A small image classifier, trained from scratch: layers 6.
Rows from block 3 of a small image classifier, named by matrix and row number. Rows with one number within an expert belong to one neuron, the router's apart. Each number is 128 + 32 x the weight over its row's rms, rounded and kept within 0 to 255. All counts start at 0.
Before each expert's rows are labels from the 100 images, of 14848, where the router gives the expert most weight on average: "colour at peak" is the nearest of a few named colours to the mean colour under the peak. Only what is clearly more common there than usual is listed. The data: rendered made-up planets.
# router: slot weights (model.blocks.3.mlp.router.weight, 16x192, trained with AdamW), inputs 64-127
# up: expert up (model.blocks.3.mlp.up, 16x96x192), inputs 64-127
# down: expert down (model.blocks.3.mlp.down, 16x192x96, transposed), outputs 64-127

# expert 14
colour at peak: green
router.14 [133  90 195 121 191 154 100 135 127 139 114 125 141 108  89  75 116 127 131 110 168 104 105 139  73 194 126 160  95 130 118 131 158 163 159 109 162  79 142 136 120 142 128  91 151 122 120  96 169 166 141 116 140  75  56 143 144 141 132 104 171  83 184 103]
up.5 [145 117 133 111 174 120 110 121 163 103 100 146 187 105 152  88  70  78 109 129 124 113 116 161  68 112 121 159 152 115 180 120 106 116 151  78 149 102 140 116 156  92  84 135  64 151 150 142  73  63 160  85  84 111 109 116 148 145 160  95 133  66 208 159]
down.5 [ 86 203 168 115 142 136 147 158 129 114 162 110 117 171 190  42 138 110 106  91 128  99  58  95 193 178 191 125 154 109 119  90 120 149 132 146 126  88 146 164 102  97 105 136 168 126  94 124 123  83 174 114 200 169 116 107  87  81 137 158  58  33 110 161]
up.6 [153 146 129 109 105 180 123 148 159 141 146 171 131 140 100 158  98 104  79 144 137 107 137  96 167 142  83 129 110  96 200  77 115 128 188 108 111 180 107  95 139 147 145 127 114 117 179 129 119 155 126  75 136 189 118 105  63 150 135 108 153 175 138 119]
down.6 [136  86 152 120 165  65  78 101 130  89 171  83 127  99  69  71 155 123 198  73 108 136 100 137 114 112 135 158 114 130 109 137 108 113 141 108 192  69 168  67 163 128 114 107 142 144  90 117 161  79 111 136 108  55  93 109 229 115 150 104 164 113 162  94]
up.7 [110 110  88 110 139 201  77 100 144 109 132 158  98 115 117 177 125 197 141 139 154 158  72 124  69 128 176 117 112 128  89 107 116 148 156 150 142 165  85  95 131 205 112 125 125 137 158 135 182 164  98 118 121 156 130 109 130 105 136 136 141 120  56 150]
down.7 [138 158 153 151 111 131  79 161 148 109  50 142 128 142 110 143 139 149 181  85 119 167 110  93 122 130 191 119 159 120 176  83 132 105  62  65  97  97 128 149 147 165 170 119  91 122 129 129  68  78  84 119 142 103 179 206 122  28 165 172 122 124 129 202]
up.8 [250 162 167 121 101  78  68  91  72 142 119 124 175 133  74 119  90 121 103  96 104 123 177 155 134 166  98 152  92 110 133 100 148 150 138 151 137 150 133 107 148 128 132 119 160 139 123 144 149 116 164 102 139 114 157 136 158 117  97  91  60 158 172  89]
down.8 [ 64 133 126 183 162  97 124 116 145 143 131 168  99 101 145 179 158 103 203 109 154 163 142  92 141  89  71 168 134 129 213 109 134  66 149 114  70  74 126  59 161 122 137 116 180 130 130 164 122 180 134 132  99 147 164 127 123 128 130 178 164 152  98 132]
up.9 [166 180 152 120  69 123 110 127 108 110 148  72 163 134 139  70 119 160 101 162 131 105 121 102 132 144 105 144  98 146  94 137  96 144  95 113 147 115 163 134 157  89 115 159 104 112 149 149 156  53 150  77 104 121 140  93 124 213 127 187  78 138 163 135]
down.9 [139 186 136 151 132 127 113 169 170 223 194 107 101  87 110 180 128 167  91 155  81 123 113 147 132 127  83 152 175 118 145 130 142  97 164  70 108  99 116 122  89 148 146 127 165  78 137 107 145 140 132 129 150 127  88 163  93 146 107 160 199 121 155 118]

# expert 2
colour at peak: brown; grey
router.2 [160 143 156 104 150  69 162 150  85 129 112  81 163 136  96 142 144 146  68 152  92 118 178 171 163 153 100  91 123 128 106  52 130 105 134 128 142 175  74 138  98 108 122 139 148 110 113 105 164 174 174 134 119  90 123 130 146 147 131 159  89 135 154 122]
up.5 [142  64  66 152 146  79 172  83  98 107 114 135  88 138 126 129 168 111 118 149 152  95 111 190 177  93 104 118 137 137 122 103  64 177 118 160 146 162 146 118 209  93  97 128 138 116 118 129 114 139 180 123  89 134  95  70  89 140 106 185 113 156  72  73]
down.5 [160 178  66 100 136 116 130 178 159 182 163 107  85 200 197 161  72 102 126 120  97 102  52 156  49 173 178 198 153  96  80 150 155 129 121 111 151 112 145 110 102 142 148 130 113 155 137 145 184 115 121  93 109 126 154 115 142  84 108 103 178 119 174 155]
up.6 [123  50 123 145 175 100 158 156 156 133 112 127 155 123 135 100 127 143 119 106 152 108 173 116 115  94 104  90 113 112 137 167 161 136 102 112 123 160 176  81 167 117 100 145  98 149 138 155 115 179 105  47 115 143  84 204  92 103 153 147 100  80 100 101]
down.6 [ 99 120  53 160 148 140 118 103 145 149 119 146 164 123 136 194 149 125 159  90 164 100 147 155 134  89 120  44 135 158  69 116 149  93 179  38 124 107 118 122  50 159 180 108 127 124  94 124 148 125  86 100 133 136 105 104 172 130 130 124 164  94 162 117]
up.7 [132 124 105 182 155  70 159 107 145 113 146 157 121 125 115 155 119 112 200 132 119 110  80 121 184 118 126 114 123  85 134 133 124  79  73  80 141 139 114  79  98 128 100 142 143 126 136  84 105  73  74 125 155 104  93  78 100  96 155 199 122  88 125 152]
down.7 [120 126 180  82 110 161 108 127 126 130 131  91 188 159 113 111 168 115 111 151 155 104 131 152 107 140 182 101 174 122 143 133  58 140 112 156 111 141 178  93 134 138 119  95  71 124 139 146 159 127 164 124 108 106 122 112 102 130 125  76 150 125 118 153]
up.8 [165 162 149 133 108 116 147 143  84 121 103  90 134 137 135 139 161 122 120  87 134  89 120  99 115 114 179 124 195 115 136 115 122 124 160 101 137 143  87 167 136  94 188 167 132 129 145 165 123  80 191 160  61 136 188 172 125 136 144 132 117 196 115 108]
down.8 [120 124 101 152 152 144 111 145 134 155 155  81  52 161  92 180  80 130 117 120  77 137  91 166 125 136 110 118 154 129 104 106  96 138  97  87 147 182 124 153 112 129  91 164 122 197 153 137 137  81 137 155 169 120 120 131 154  83 116 131 117 101 176 131]
up.9 [138  77 110 145 131 123 111 146 119 129 122 153 175 149 129 166 127 118 104 119 125 118 132 116 101 132 148 139 140 153 112 101 170 146  50 116 131 122 149 134 139 171 135 137 159  95 132  95 111 156  85  67  76 186 128 113 137 151 105 116  26 135 164  97]
down.9 [ 94 140 145 173 156 161 162 151  96 132 126 122 129 140  91 157  96 149 125 136 150 129  58 111  98 102 111 207 189 177 103 103 103 114 161 113 129 118 101 102  50 145  75 137 138 150  90 120 145 144 152 144 127 117 211 163 124  90 116 137 158 134 123 204]

# expert 7
colour at peak: grey
router.7 [164 127 113  64 120 159  96 106 102 185 150 155 158  87 123 100  74 113 167 173 154 118 105 115 119 101 114 162 126 170  98 116 138 162 190 127 137  84 107 194 179 188  97 143 121  87 144 172 169 170 111  93 124 135 141  94 128 150 102 119 180 126 178 115]
up.5 [ 46 109  92 123 109 101 124  56 149 130 128 106  62 116 165 135 161 155 113 103 110  91 121  81 140 133 162 123  98 120 155 133 143 117 116  89 231 165 144 118 126 117 161 132 127 167  88 179 126  71 120 131 155  87 103 104 135 135 132 155 144 159  57 197]
down.5 [161 118 157 152 216 172 129 168  92 174 122 134  96 165 104 139 115 121 130 144  92 127 137 168 158 155  80 163 155 128 144  83 121  59 157 142  95  79 104 109 150 188  50 151 151 128 136 118 109 146 123 159  92 117 158 135 138 120 130  86 153 159 171  67]
up.6 [194 173  94 131 137 169 110 163  63 127 142 139 184  84 158 198 132 168  99 145  98 153 140 104 153 142 153  78 132  99 110  89  92  91 117 154 169 107 113 111 118 134 124 116 143 117 142 104 105 171 136  99  87  62 116 153 145  67  76 159  51 130 157  84]
down.6 [140 139 120  80 132 135 113 154 129 153 125 112 104 161  90 151  87  94 125 165 156  87 126 124  75 120 105 221  96  82 150 145 149  88 165 135 113 107  83  98 100  93  82 124 141 137 122  88 131 117 108 117 105 153 175  65  81 152 123 131 201 137 142 207]
up.7 [105 114 140 165 111 145 182 131 148 168  99 175  99 105 149 164  60 147 171  81 115 154 146 149 134 123 136 154  87  49 143 150 164 118 128  92 136 125 157 129 158 163 103  94 194 139 126  95 183 143 123 135  92 109  67  94 115 116 151 130 110  44  78 103]
down.7 [120  92 106 138 118 157 121 113 140  96 108 175 124 129 117 123  92 118 174 159 138 179 143 178 134 151 129 132 148 138 150 135 102 111 149 182  92 102 138 145 134 144 199 169 107 133 103 114 132 171 115 120 111  88 101 125 137 112 151 125 153 186  84 234]
up.8 [ 69 208 159  88  88  63 188 120 114  91 137 104 116 197 121 131 138 178 138 149 121 157 152 173  78 127 135 130  94 171 137 170 121 135 178  94 128 131 156 142 105 134 157  68 133 205 113 164 150 118 133 154 108 156 147 190 106 167 124  84 161  73 115 123]
down.8 [158 103  87 155  66 120 185  61 104 106  91 121  87 201 113 134 159 175 107 127 126 156 108 138 200  84 182 124 143 162 105 121  83 123  74 134 148 129 141 151  90  86  82 168 122 196 153 149 147 187 162 180 141 138  97 147 147 126 123  91 121 160 151  56]
up.9 [ 86 149 164 144 156 123 162 136  89 116  92 130 138 119 114 114 115 156 164 167 137 149 135 165 165 168  89 115  68 108 161 185 114 116  94  81 132 111 119 192 156 133 122 176 169 113 149  87 127 193 124  91 164 213 158 166 107  40 134  78 155 138 170 136]
down.9 [ 83 188 183  88 133 155 178 128  94 134 141  83 159 150 152 130 209 187 121 106 110  79 127 120 124  97 129  85 154 121 116 180 154 142 135 101 139 158 124 127 108 127 107 100 128 137 157 133 121 166 106 166 123 172 189  95 132  77  81 156  88 129  85 116]

# expert 0
colour at peak: brown; grey
router.0 [158 122 122 158 162 116  92  89 139 166 178 134 126 129  84  77 112 125 113 107 132 136  94 189 139 170 128  90 116  92 112  68 130 167 124 143 163 147 152 173 111 160  98 144 139 127 192 139 139 173 175  94 103 126 114 152 116 166 129 133 122 184  97 134]
up.5 [ 82 138 109  97 168 125 139 159 124 118 105 117 170  99 168 125 201 129 146 151 193 109  97  86 107 138 119 135 159 105  96 151 172 157 147 103  80  79 129 139  97 178  95 129 104  72  70 107 105 137 135  70 162 171 118 149 147 157 130 105 111 218 126 113]
down.5 [134  77 196 105  81  81 127 104 185 123  88 193 127 152 132 142  65 122  92 169  87 146 134 100 194  97 112 149 116 103 147 133 161 102 116 164 134 141 144 140 157 108 141 162 115 108  35 178 207 152 148 126 110 150 156 119  43 151 130 160 141  35 128 139]
up.6 [138  98 150 105 139 151 134 156 133  65 116  96 176 117 150 135 142 125 174 156 137  48 197 142 122 130 161  93  92 157 128 114 160 144 194 130 110  92 101 136 158 138  95 120 124 125 112 140 185  95 102 158 164  32 130 110 154 113  77 119 197 188 166 171]
down.6 [121 154 154 158 118 206 112 139 137 190 135 107 170 131  84 133 194 145  75 100 181 101 117 153  82 110 153 125 163 156 114 147 116 149  68 147 107 151 141  97 165 115  87 167 143 101 131 124 120 127 173 117 116 147 146 201 103 103 111 127  95 109 146 149]
up.7 [162 130 215 118 137 151 101 168 124 111 130 115 102 117 134 128 136 129 110 103 111  94  88 127 193 155 123  66 135 206  87 139 116 104  96 147  90 126 113 129 128 127 101  89  75 146  93 150 189 104 108 117 167 136 179  72 145  51 142 180 142 143 143 125]
down.7 [126 148  80 115  71 144 153  40 135 158 182  18 163 156 112 124 154 123  68 171 184 144 141 160 149 180 190 103 147  94 149 180 135 149  89 134 149 131 108 131 103 144 168 105 160 116 135 135 118 201 123 111 140  87 147  84 166 131 151 151 167 119 121 133]
up.8 [132 189 123 118 129 104 106 143  70  75 116 116 131 103 139 119 122 104 112  81 138 123 141 155  60 150  76 160 108 144 149 167  85 131 129 129 126 150 136 111 142 104 106  62 134 138 122 104  96 100  84  89  95 113 129 154 136 108 154 142  80  66  87 136]
down.8 [ 52 101 115 124 153 168 135 185 121 104 127  94 101 151 115  58 162 132 174 210 111 118 151 109 162 151 153  61 163 174 106 119 199 137 140 120 113 134 119  83 117 113 168 151 163 188 153 144 142 138 129  91 212 119 164 126 140  83  95 134 161 205 139 175]
up.9 [147  75 124  94 129 115 101 121 190 109 140 133  68  98  84 161  51 140 121 151 120 109 189 146 135 109 118  94  94 167 104  83 163 178 168 142 133  96 152 133  91 156  98  72 123 115 151 144 174 133 177 115 125 141 147 151 126 126 182 113 135 114 110  96]
down.9 [131  93 188 163 129 146 107 132  49 175 146 220 132 132 133 102 124 183 117 126 152 108 135 144  88 138 120 134 136 130 160  79 133 135 102 139 141 134  85 172 168 128 114 170 186 168 105 140 127  84 134 108 143  76 165 119 135  86  87 106  66 138 136 122]

# expert 9
colour at peak: brown
router.9 [180 110 168 137 134 188 140 157 151 127  93 111 125  82  90 106 152 160 187 139 142  92 195 161 130  79 124 112  54 142 142  94 116  79 175 169 176  88 147 143 143 139 121 147 158 110  94 113 177 157  76 149 153  80 139 175 190  64  59 138 113 116 136  82]
up.5 [155  91 133 117 145 175  97 127 104 119 119 138 110 126  88 150 128 130 108 122 108 115  90 123 169 118 157  94 110 125 145 132 164 101 102 118 127  98  79 164  94 128 132 152  92 117 132 120 105  95  82  72 159 167 125 102  77 144 111 100 161 129 209 151]
down.5 [118 138 182 103 106 108 104 116 109 157 112  76 135 136 105 137 109 154 179 148 158  84 134 172 118 146 180  83 163 136 166  88 111 151 173 173  89 163 150 104 109  60 144  68 122 165 159 114 110 165 107 176 122  93 130 101 145  99 173 106 185 131  72 117]
up.6 [139  94 125 118 124 162 105 170 193 137 152 105 203 176 140 100  87 122 117 154 217  81 133 125 115  53 191  89 108 123 132  89 149 119 117 145 134 130 120 112 165  97  78 139 112 182 167  97 107  96 119  94 219 109 147  95 192 145 103 137 105 119  84  88]
down.6 [106 137 175 107 138 112 174  86  82 151 152 120 108  78 145  89 140 189 144 100 116  83 106 107 144 145  72 107 159 219 103 146 104 113  73 138  80 152 139 130 137 160 182 110 135  91 140 186 133 135 176  66 117 175 128 133 129  97 161 164 130 224 153 122]
up.7 [157  80 152 197 163 115  94 125 138 104 123 147 147 129 140 143 139 155 101 159  94  82 123 110 106  77 107 164 136 136 135  93 160 114  71 133 117  81  88 134 175 189 148 137 184 123 187 200  67 140 182 171 169  98 137 160 134 146 144 127 135 100  80  94]
down.7 [126 163  73 113  68  98 188  91  91 161 140 160  88 141 150  90 153 149 111  77 110 139 106 167 137 166 149  91 130 182 176  75 136  90 143 138 145 160 184  94  72 176 138 128  87 140  57 130 164 132 132 136 119  87 130 110 112 129 135 147 131 119 148 156]
up.8 [ 57 141  70 109 138 119 125  95 104 164 145 146 134 117 111  94 149 133 147 133 151 122 116 141 142 176 114 130 118 123 125 137  71  93  97 140  76  88 153 164 154 155 149 135 100 164 132 121 127 137 110 119 105 139 173 164  91 154 157 135  93 158 130  64]
down.8 [ 74 135 134 207 122 160 133 142 135 150  93 122 127 110 100  93 140 161 124  97 117 112 117 103 141 129 178 103 114 147  88 113 155 129 162 102 134 155 181  79 152  78 123 116 150 147 140 139 130 116 133 170 128 108 175 151 158 150 122 151 132 114  75 154]
up.9 [ 83 141 192 125 131  85  89 146 134  94 102 192 106 119  78 100 177 158 154 112 102 148  88 152 138 168 127  68 164  97 121 110 108  58 116 161 109 119 156 182  94 142 124  87 150  93 178 208 140 136  85 112 116 139 143 115 109 157 110 157 192 127 136 172]
down.9 [149 122  86  95 136 174 114 131 163 113  86 116 139 170 162 114 145 136 172 139 142 143  77 170  98 108 169 134  79 132 114 131 123 132 125 122 124 138 165 106 154 145 111  70 213 150 125 113 108 101 124 114 130 134 108 103 122  44 171  54  91 154  86 122]

# expert 13
colour at peak: grey
router.13 [210 146 115 134 110 119 103 118 164 172 117 128  91 137  90 158  77 133 175 173 116 137 146 114 130 161 184 115  48 105 118 110 158 183 156 151 118 152 114  94 121 116 114  89 116 187 115 167 134 115 127 105  91 184 145 163 129 159 103 180  93 159 110 103]
up.5 [171 109 122  67  71 141 138 152 125 116 161 122 133  84 126 118 117 157  84  63 136  96 201 102 150 119  98 153 121  55 150  97 104  78 138 198 148 136 123 125 210 129 128 115 153 118 110 128 109 103 135 103 112 196 138 115 127 121 133 100 114 110  70 106]
down.5 [ 99 167 198 142  94  92 120 107  98 128 117 160 188 120 123 120 164  97 146 133 206 159 114 134 108 184 127 156 147 142  69 144 132 163 159 102 173  96 122 176 145 130 129 193 135 157 119 146 153 105 158 126 143  71  91 131 167  85 170 122  79  97 193 145]
up.6 [128 167 157 136 105 148 154 117  62 152 143  89 132  92 131  58 127 109 113  84 165 118 165 132 113 135 152 129 153 127 170 103  80 122 159 176 117 189 134 139 137 109 163 176 105 108 161 108  82  74  97 112 180  99 153 186 117 159 199 155 204  92  47 158]
down.6 [136 148 154 122 131 100 161 173 114 141 139 103 127 138  70 110 125 116 117 105 166  62 112 185 162 127 118 106 106 127  89 147 123 119 109 114 160 111 117 144 149 133 162 121 118 145 134  87 138 127 151 101 198  64 114 113 154 145 171  98 132 156 151 128]
up.7 [190 127 100 150 154 153  91 134  61 105 124 132 126 111 135 188  95 175 136 149 153 109 116 124 100 158  85 111 142 111 103 125 153 105 132 143 169 103 135 113 182 104 126 138  89 160 151  74 101 141 126 144  81 168 124  98 166 131 145 161  93  83 129 137]
down.7 [135 129 132 150  82 122 149 103 117 151 156 133 112 121  91  99 142  49 176  84 109 179 155  92 175 115 101 107 151 169 126  90 172 133 143  77 154 132 130 194 128 139 120 158 149 115 164 165 125 122 126 110 166  74 177 105 119 127 107  62 200 167 152  57]
up.8 [131 180 125 120 147 183 136 124 181  97 120 101  94 174 162  81 171 102 111 164 169 110 104 168 133 155 161  90 148  75 114 150 141 120 171 143 163 151 128  56 119 100 118  71 138 138 148 146 135  99 105 123 147 166  97  99 132  83 119 112 100 100 163 116]
down.8 [ 94 119 164 103 182 159  60 173  78  70 107 117 121 212 143  81 185 133 129 178 164  62  65 132 157 149 142 119 153  94 137 143 108  73 131  87 125 136 114 151 103 126 149 166 182 150 119  93 115 179 119 115 190  83 155 141 123  62 136  99 112  66 139 150]
up.9 [118 132 140 109 113 125 159 152 122 101  80 118 151 162 132  97 105 140 136 145 155 154  97 128 177 166 162  86 173  83 102  72 121 118 135 159 109 143 115 144  93  96 172 131 184 102  96 100 136 139 142 126 168  89 143 161 106  85 138 150  82  86  94 128]
down.9 [103 114 199  60 141  99 128 145 172  94 142  63 131 130 113 160 139 170 118 114 112 126 188 226 106 155 139 121 130 130 144 210 145 130 149 156 108 102 161 200   8 128 158 160 154 148 139 115 119  81 144  78 144 122 110 134 153 144 131 121  87  91 151 148]

# expert 15
colour at peak: orange
router.15 [ 84 162 194 145 141 186 110 153 101 122 111  99 165 165 116 156  82 188 133 106 121 139  82  94 153  70  49  56  95 109 115 126 124  98 127 137 200  78 164 147 156 158  65 159 149 117 149 101 144 183 143 165 190 135  84 138 153 130 164 150 126 128 147  94]
up.5 [130 114 187  97 131  61 168 131 115 150 104 123 101 142 118 108 142 114 166 133 130 127 145 141 158 164 131 177 118  64 145 109 153  63 111 135 179 117 132 147 143  45 108 107 156 149  85 165 108 124 122 172 146 108  80  85  66 134 104 160 130 156 138  60]
down.5 [171 117  69 148 121  33 119 122 146 137 171  99 129 183 122 110 162 137 118 131 145 113 150 174  55 120 110 146 145 120 139 121 102  98  97 163 165  59 118 164 109 108 103  44 154 163 106 157 172 140 116  80 128 157 167  93  61 121 133 139  84 109 108 106]
up.6 [181 120 126 101 102 123 144 117 123 152 144  98 158 153 120 193  98 126 157  77 124  94  98 106 113 162 130 154 191 176 138 169 142 106 119 105 142 143 136 108 180 208 177 130 116 138  97 100 132 132 126 109 135 208 134 103 148 128 132 117 180 164 124 109]
down.6 [119 135 137 128 124 138 181  97 107 114  90 151 128 129 117 133 151 146  87 113 127 178 136 184 122  98 178  75 122 133  81 131 157 104  43 177 122 139 111 111 115  80 147  71 115  88 127 190  73 113 159 118 150  99  81 160 100 127  91 132  71 135 128  92]
up.7 [138 145 142 127 165 100 125 110  99 106 148  88 116  57 150  83 126 212  85 128  95 111 146  97  68 127  98 161 121 141 128 108 120  85 145 102 166 104 162 123 159 164 137 144 138  92 128 129 184  92 134 127  82 143 100 129  76 146 182 178  99 111 182 100]
down.7 [164 142 115 156 137 150 106 193 113 128 102 126 159 107 142 119  92 161 126 105 180 188 130  87 144 143 120 118  81 178 106 127 118  97  59 133 114  71 126 158 185 173 144 173 124  87  82 120 116 199 104 144 128 116 105  93 111 179 102 146 109 116  74 133]
up.8 [ 76 116 148  91 148 143  71 151 136 155 147  79 161 181 102  81 102 139 161 118 165 123 151 104 127 115 139  97 109 113 156  94 142 137  72 100  82  82 129 140 168  80 130  76 127  96 119 154 202 111 154 138 143 148 175 127  96 121 121 113 138 140 228 146]
down.8 [113 205  84 180 123 132 166 136  93  95 108  67 150  47 176  92 183 126  87 116 197 149 128 113 118 152 132 147 159 134 113 135 101 175 146 125 155 139 139 120 110 192  52 124  68 130 108  79 121 106 105 162 112 106  91 119 157 182  68 119 105  98 142 159]
up.9 [131 126 111  82 143 128 147 119 117 113  93 112 197 111 151  74 165 109 153  95 107 107 139 166 169 181 130 181 109  72 128 102 106 135 178 131 134 116 109  61 207  73 134 102 169 112  85 134 107 143 135 167  86 123 149 125 104  93  83 147 123 127 138  19]
down.9 [114 136 126 130 120  69 127 120 105  70 124 199 135 165 117 113  87 150 203 174 145 146 100 157  90 109 145 153 175 126 130  79 108 105 190 138 152 155 122 150 131 151 135  90 118 175 126  89  95 142  84 187 120 148 161 176  69 138 171  89 174  85 122  98]

# expert 3
colour at peak: brown
router.3 [154 152 191  89 153 152 117 137 122 168 135 107  62 110 122 118 149 136 175  74 156 107 122 115  86 115 160  94 164 156 164 110 152 111 138 156 156  95 108  94 145 106 158 212 156  89 119 134 127 105 179 127  96 112 163 172 113 117  83  87 151 174 154 134]
up.5 [133 209  92 128 158 142 122 143  78 129 122 155 103 173 174 109 122 104 150 117 150 131 126 108 129 144 170 220 140 104 163 107 170 162 156 103 130 121  86  94 155 109 179 186 101 111 153 134 134 199 145 156 123 130 135  79  96 109 158  93 129 163 104 158]
down.5 [ 99 140 153 115 140 106 141 138 117 101 104 107 127 142 154 122 168 120  21 129 146 158 147 168 155 162 133 117  96 161 171 154  57 131 123 154 126 144 167 116  87 144 125 136 194 159 113  86 118  96  97 242 100 107 157 146 115  82 111  95 131 100 149  98]
up.6 [ 99 195 124  86 142  93  72 116 123  77 156 112 104 105 121  37 120 144 201 121 127 130 104 179  91 132 149 139  98  92 149 135 208 160 173  89 150  75 141  76 180  93 178 131 150  71 180 199 134 113 169 114 111 161 106 175 109 138 131 148 152 203 150 167]
down.6 [148  57  97 167 155 116 139 121 136 161 124 161 138 126  72 151  76 113 138 122 166 150 147 167 205 149 124 121 102 159 102 105  54  99 126 218 151 134  87  98 110 156 156 111 146 142 117  45 132 162 108 160 142 112 160  67  89  84 157 137 138  59  58  65]
up.7 [125 100  50 125 107 114 129 110 132 128  98 143  90 133 135 126 158 106 116  96 155 144 105 112 141 102 149  96 149  90 142 121 128  92  72 163  96 132 118 152  59 131 128 116  40 137 135 111 113 102 123  82 107 124 151 111 145 111  95 169 130 158  97 129]
down.7 [165 154 152 170 159 130 131 105  89 134 175 106  67 120 109 136 134  86 206  77  81 127 144  98 153 129  71 108 150 179 148 140 152 126 131  87 115 164  92 215 185 126 111 164 124  91 143 106 105 114 159 121 134 155  91  62 128  40 177 138 115 147 150  90]
up.8 [116 113 113 135  58 120 104 148 106 100 153 182  86 103 164 110 153 107 118  76 106 112 101  96 126  91 175 197 142 119 107 125  80 105 143 176 151 101 137 121 152 193 121 173 172 134 169  84 102 116  91 129 147 145 124 173  73  90 110 132 125  83 148 137]
down.8 [ 75  93 167 191 110 153 149 145 153 156 151 135 120 116 143 123 107 172 128 141 126 145 100 114 188 124 162  72 151  95  97 167 182 168 125 109 157 127 164 125 102 108  93 119  83 148 140 178 190 147  75 137 133 108  84 165 107 160 147 182 137 186 100 194]
up.9 [ 85 131 134 143 153 144 144 141 116 162 112  79 146  95 143 188 157 116 130  77 151 127 134 137 154 141 155  83 176 126 109 175 139 111 147 146  83 157 113  60  56 163 139 131 112 143 101 131 159 145  68 144 105  75 126 151 120 127  44  82  82  73 117 120]
down.9 [ 57 117 174 161  94 149  86 108 114  98 147 156 115 172 127 108 106  80  90 128  92 129 164  94 108 131 154 117 166  79 137 170 140 113 157  98 123 127 128 183  42 137 146 101 131 127 101 122 148 117 144  77 121  86 151  71 131 154 152 187 173 185 108 165]